Rows from block 6 of the encoder of a small masked image model, named by matrix and row number. Rows with one number belong to one neuron. Each number is 128 + 24 x the weight over its row's rms, rounded and kept within 0 to 255. All counts start at 0. Numbers have three digits each.
Before each neuron's rows are labels from the 100 images, of 14848, where the neuron reaches its highest value: "strongest on" is what is common among them. Only what is clearly more common there than usual is listed. The data: drawn branching plants.
# fc1: MLP up (encoder.blocks.6.mlp.fc1.weight, 640x160), inputs 80-159
# fc2: MLP down (encoder.blocks.6.mlp.fc2.weight, 160x640, transposed), outputs 80-159

strongest on: two-way forks; wide; bare
fc1.54:102081162147154136144146171133091131128101116088095181141124124141130154135145107129122103095113118167155139165127084099122116149152114093149125106131117160106103182117124123114146179130140105103109090139132079149144108120129131112171114104
fc2.54:128148088133055143160108115121149107134124133130164111090114135120135102155163153146133127152105139141096156141076191155124134124101185116064124172125126109156111138152122103115130107124104180142131152152127142119106161111157111098145113133

strongest on: red berries; narrow
fc1.367:160154138157139095161075094109122141121094144097136152126126145116091131102113122136136108113134108090106185136149140184127166106100098105155113156141127109156116146131128152149143101163102172107129143139132154143148083117130110135137101144
fc2.367:086147146141115112097148124153108140100144139130143136112092134148177144124118151102099137122138169070138077104146134135158123162142121128187143138161179140098125110103113123122138107093127175125087139141125144128155146086125125084149147146

strongest on: narrow; night
fc1.357:145106125155145113117166143157122157148121121105117132142110108153123068108155107150086163146133142093104121138109125122105132144125153116112153128171151136173156085097107123114133151151146157128128105134156181202134113095123138131090152119
fc2.357:113112104121125124119142160110113141121148176102110138127149149137126102126134142131134139119179169119111107132140119106131126120113072159145139102102140116129159146161169141147088154108162107149144101128100115118130075152097142158109085175

strongest on: leaning left
fc1.501:115106130114113154151178109138164137116150124102129099145169136101147138075148102150139136129130115152099099131114103179112104131136141112160104132138147114155145114147125137092148115149113139114162151124105161127154135130096156140129161120
fc2.501:127124102203156139124111086145133145153165115126158146142133143131151137123153148124094149095120171103133101172144106139126126113096079140154168109107118143123149079179147131122109114147144136119101139129120121147130178115147127117120161093

strongest on: thick trunk; wide; leaning right
fc1.10:097099123118134095128134084138071129125151182117153103136096150142140104146137156118172157140080124120138165104098126122082116127172117121120153123090132142110112171091128138125147142120164157153177121110165144121099125158108126154121129140
fc2.10:079144106114121144113102147119153125154128112111124136124146096124108124096120098096135102096122114113127121110183151101132113104106132118133121186152138135101086129168124171152114132153092112131097119118109149109133131145119113105109088128

strongest on: two-way forks; green leaves; wide
fc1.447:127173140122136196085128103148130112117116133093095126131136129132127167153103129117155110139174091126083101139159115120125105152121143149097107156150111158152131111127134137155158095101118106120141156094149081124143111115090145121152120129
fc2.447:121131112143117148131115152141126118113160102151116113119082116120136079173129189123100125150155086119170125091094105145130113135109118181127116149192089104082135094118113130137121119094099110132102111122146179184113132136098116186144146102

strongest on: two-way forks
fc1.379:111102129155109105188138118109134149110158116116114113138115093142139126147135131152152106132157108173153122144123096142115122118143136129118138127141160147150127177148136113100113133118076082114115108128161121138167165147140158089113134113
fc2.379:158152130134107138134174116177155118138133123137145158154137158110142168147130131138149123119110147113167178139132126156151135121063110111125113125131112124093127096113122133101081130174107181124113130167126121085088128132118106116159128124

strongest on: night; two-way forks; wide
fc1.453:136125104102105099125059134141102148145114095135128152115133145166108085132083141130132118152149122136075162109122142114127159158135121150106153113152119134136138090117112121107127103127160089131109139160117127137137110101146122125148116086
fc2.453:135122130153119094114143178124130154107089152121133149096126134110117102135096105151105128146135102175120076120105137122134125127145128106114146135149089147122090133134124122196114119132113132107139133123140149121108118071145114139118149107

strongest on: night; green leaves; wide
fc1.243:130140114100112111114156081118153094109137156148106147136122098134160133147158145175136101118105139148099137122173180120128122149161148135132112097130126136159129088152124135123119118132149087153130119100138136159147083099166137159142143129
fc2.243:128148146149126175116111135146163107110103097099134058114098112091124117170152068148154140164166085124157147141114134171111119165132120146112146120117141143084168132179147101112078093158133170136140115167147131131126094098143111093129116095

strongest on: three-way forks; bare
fc1.598:116150174104090102148142115075135123136093167141089116141107142175140155138103122090163113133115112131146129120125152116125114157113177144122149162134186085125117141097116124101159143145139135126132133138126139118148146126083101133110094093
fc2.598:088157108162131147098117137139157170100149076124151106131082143114124142132127092101076131095163097126125145139113142140147141112130103124148154152112112107133152102099148114117113127124163108099129147129107106120127101134132123111127091116

strongest on: thick trunk; bare
fc1.39:093113142129129141155128156086129138155110137163116093151120127144126134096159123139139153136109059163138140099138096124113184138166073119156147110092129098133147099123104134111175132093124142114119113114167098137111127156120097104139147131
fc2.39:114130144153090074161122131098150110116145164103131190127124168155147150110127150136107165122128127111132151150117107127136131109101119127162117136172100123124105092151150103112117144103146063138117106107103153099133121145100109117105099125

strongest on: red berries
fc1.321:110121116135158067124089156129166142136125126105139106126143150118151141124130122108116138115155112168092106148168150080125176104111107171144141112099096110122146129118085139080113156130106093141100154136159159122141160152077119097096143103
fc2.321:109107137126139104107132146134096123147068099140068106102119065136148113124150096117101165123119163139159137118101112121103115119147154126125128170108139151141111144121117151145129073141159101105135109104147114150206110147130118128124150109

strongest on: wide; leaning left
fc1.490:150105176121117092139115116159092132118104174124138137101159120124132149143104123152106129129126143163104135154130151107153132161113164133125158119117153196147154157098157138082132146122116132111123140111145129116161108157159171082113143137
fc2.490:139139151179137088126101101120135112154123123144122148122133095135126109136128094115096135136138137094197134139149133128103133075093152119150133153125085108137135104146133116146153116123147099141131079146129158076138162112133130135155161112

strongest on: leaning left; bare
fc1.42:179109119142129155155149136118139205117080112135147151128156136100138153141147108101161118103106118129158159120112151163126158183135120134100115153150132088150120136127112183092132139114127156088100123100136103095143094126122164168141085158
fc2.42:087128144120113148113096157129105120139141118145158142106130136102097141135097140145118089081137095136153118127148132121138107102136152137155092129096110154129155140093165162144137146130163130137115112111146104111149118100167145104117101112

strongest on: wide; thick trunk
fc1.62:076151146054107132120124152137126158115188147137101108121081137144127110133155120121131111156119133144147142132146121085155135143149144127150090126120136147089094104158154136140147146103122095084142144104118134092142108117157146125129150130
fc2.62:141171150151117093137102107128120100111134143093119080141148127145113110145155165133128151129123109177111142130127141119153095125108104097150142165144154150192103132118143116118131128098102158111126174096171112165114150143078138086155145110

strongest on: three-way forks
fc1.354:159067152138119133150145131169145149175158116122128110125142128116105132131105083136115102143137119162114088129148133108144109081130099147120117147177126135159138092156128135128133152111098126160176122137109144113147114111107137103167125111
fc2.354:170175113099166136125109120133131117074111120099124136092099088138154112141165119118111163147151155127127111170127117123111096120090101139126171115118089083124102142145135158124090076160095102125117131136111126118124137055147074138109159126

strongest on: wide; autumn leaves; green leaves
fc1.120:135131145121079132161116143131111152140070099119123138135146152142159169109119115151130144137113142155054121087118124140133122153142118151133137158126133136139149082064116141163142107121103126162137125121129118074112117159102150144106111154
fc2.120:105116098130099161130139121118165114104132108102128157135090128093069134159128102128142122122101093131134159159147155124128164155144087105119138158169143116154122119127125155118123137135129145142113185113143088139169157115144117125103121122

strongest on: three-way forks; bare; narrow
fc1.35:161145166158105102133125107165125116160148145145141107156106108143115167126153141117135101104158128137135118105079119133099106125097116170135127084090181116121113118179153115137152116143122124104141114119092093120082123145163101158129100119
fc2.35:087130101109141177113128135125111143112109145104093177117133099145147117136146125166135163104130134152118158135163112133142110114120138131136110113128128154144106142134111123144111139115127135145134142079160111129125084135152103129100128151

strongest on: wide
fc1.431:144090134116077164176151114122146111125153150103098123166139111115159150112148149117095119130121132144137148176125124166114129132153149119116165142153156122110113150147125119118136153112076161150110129115147120134160138135115112101119141135
fc2.431:117149128167131126123130086175142121138138112158139147103131104131112142124110128165095149136125162092145154152168137145136138097109082126148124132096128104129125109144101101113104114163136152154123142157120145127107142136159106129136134118

strongest on: two-way forks; wide; autumn leaves
fc1.278:126130137073146101124131167103166124103141144112103097125118096124158154113130107142191118180136120125090151132127126101158148118110161121159120111107119143149093117163113128118118178137119114136115134083133136130140098124074128150128161135
fc2.278:099148082090091112118183089166161139105133124187098132138148116153113143131103106142140065131136134145091133154171147129118135186150150127144124159133148075118104109142092161121132107091156177166124134120150154152130133134099146105127152118

strongest on: wide
fc1.171:129142135107158137188128149132118126099154123106122139154089152091140172119144175103129095161131104083136129133122148098122089143133128152098123139146137110121115100135087112161134156123106126151169161131161114149116131094140151111168150119
fc2.171:100100124150089152123125155100163148157098107155078119128110126083101109136109109163127152118105160149120125138193105138091105116128120158121104080118111146136157123140124160172111096168139094100086091106120140130118113128116124141131148100

strongest on: wide
fc1.87:128182145151124110084137154160107189160124099140108180142115158122170097135110154137141118098145107099145115142129145148144139139102118140122107135100092076112133147112160133128104118124152093108151117114143122142137101145106152130128097184
fc2.87:121095130138138142119084139113100087141112156139162134098197122126118126106134119126147115149095156135136127141126197075107134115113161095109097171134110175109148093135126157101144171077116137155119131123113135114149132142126148142102156105

strongest on: leaning left; bare
fc1.343:129115171099156138120128172099145151105083105138112120138136135119101120145125111126138080153128099172153134127135129154092137125124132116175153137090089100123125121126090113147176112109088158097110118114158127123131151148113145082146140141
fc2.343:088103157144078132133143138136142120111131097092112134111105124153100112151189110136149156102125124114112138112133149119194102140131116160127109129114149163104145113139162140107108130128143125124067130124114137137158092164102128085117126181

strongest on: red berries
fc1.603:114137084120104150142160108124124109128128186133116140113144142118121098096156134116108119135076106122122141120157148180098137146113134146128140122114155130102107150116119159090160141140158124141156116170089160158077198159114115149132116120
fc2.603:103174146097119101130097144135165134145176142142157150092155149130139154104146167150109086147110126150152138113166131099156137114123138106139120112122148134112111121135152124110088155144151083136134118094146079141159090163146127106136122158

strongest on: thick trunk; leaning left
fc1.333:152100176088176129147133061101093091142162125091125126146109124166136124154125143165154129137127160143143136152154144120142113154142143135097073122105131169149142099103132145168114099122114132137093097144128128111152097109127161119128155120
fc2.333:124123166157087122161111106144149137136147132142156163119117124175130142072135135115124163135119077104130091120130096094122109156114102139173090127130131124092165139122149134123138152103191112100144111135131158133117160129089132110105112139

strongest on: red berries; wide; pink blossoms
fc1.567:127134141155143147160141139157131105156111104152110146158095101139165146079115107161065146079140145157121105125102167117138107093127144126153092079154154082131136112125102113116153137160059102115130138151112131106137124105160097112121170136
fc2.567:161107120128113086134106136125121190106134156115135090107142187157110081136134122126175123173108085095144130146095094082123128140113114147109132156091122167131136160113131128160137091078158167161100148119132088123121150116087094138149099115

strongest on: narrow; pink blossoms; white flowers
fc1.216:139150129126146121131125116122155113142099139124135138105158128109099081127171117094152142182137100147113136156105098161152155132113134156138104131140137155108124138144140116163126114122114088136099083112134105124093167160121158119126126135
fc2.216:139118104136121103124123112122119118101154137120135140164159135155133146150123145139120131113108155109141111087123163117115096136127159078144122145109138125136118084106181093097104153139165148135163150154141102128123115107159131157174098162

strongest on: leaning left
fc1.401:119111166114123118132091151102095124136128168154127125114126171169131121117108152149147186145154103139134103085137118176160126143098120103149136108117100100108160170127147129133173138124108116139128141111112145167104090156126146143069153155
fc2.401:154112138162135169168097153087163123107101117102147132091161109057147101102109117134106087162125119110140119126150133123120141177148142119084111112179121159162125105151128141124162151096125127107107094152129094135142113146090150127176109120

strongest on: two-way forks; leaning right
fc1.32:121166087097117087107128130117177131177146155127152150096125136138113167155095159126086130170108159104104150122153124107142121131157133136139096122151143114119133124116109116162085120068126128136123137147149106163126125118097083130110149131
fc2.32:130100125142142132152158136156108151097102139084122147118137131134122126064110117114118138076136118141151138146116130130108123146104089133139142145142098130161120139167154112070135126132126152128147128119080115127125170137148145140134168112

strongest on: two-way forks; drooping; white flowers
fc1.251:115120134131150100132107148143124097111153157151126137135153107128119155122131125173190105146158139146128080152132086071100153126119138097179095145143104086121123133107134127158133114109083138140148107113140116134140138171077157131125158164
fc2.251:122119121123127089148142122150129124115170138180126144114172190121113100075131145140172120163161123179093120138104168099101121154106154045110108136128110140108123097130083128102125145105123119124154137120134124121104156110114116137155164146

strongest on: red berries
fc1.522:116104102147137142141144093152064101126117125149139106159166162137105179087133141143126112120146116135131120117090125135144142127160134140172122127125149092103109125098110066141190141118094168118069116109134142131119117126142108097132155165
fc2.522:111171097116102135105092182114154146127102134103144153122108105109157070154117134109147150119132094079131115143101117163115104130104131150132107126149119112155157124156147148142071143113134133150096113142123133142121147082106141138118130061

strongest on: wide; thick trunk; bare
fc1.474:150127135144107124168171146106087112109110147097120121107119160126181167115152132101177131128146140133136127125094173127116157199127119148118125132117123146094092173144121153099156150098143106106116145123162121133122115105103149109137137091
fc2.474:169157137133100132155118126079136126122145122081134145122153126139122096132121101102111159161087181109102127124101115163130123100147140129146123130127112121183140138111115116134083125130114174144135134091083091111174105072153134077121152149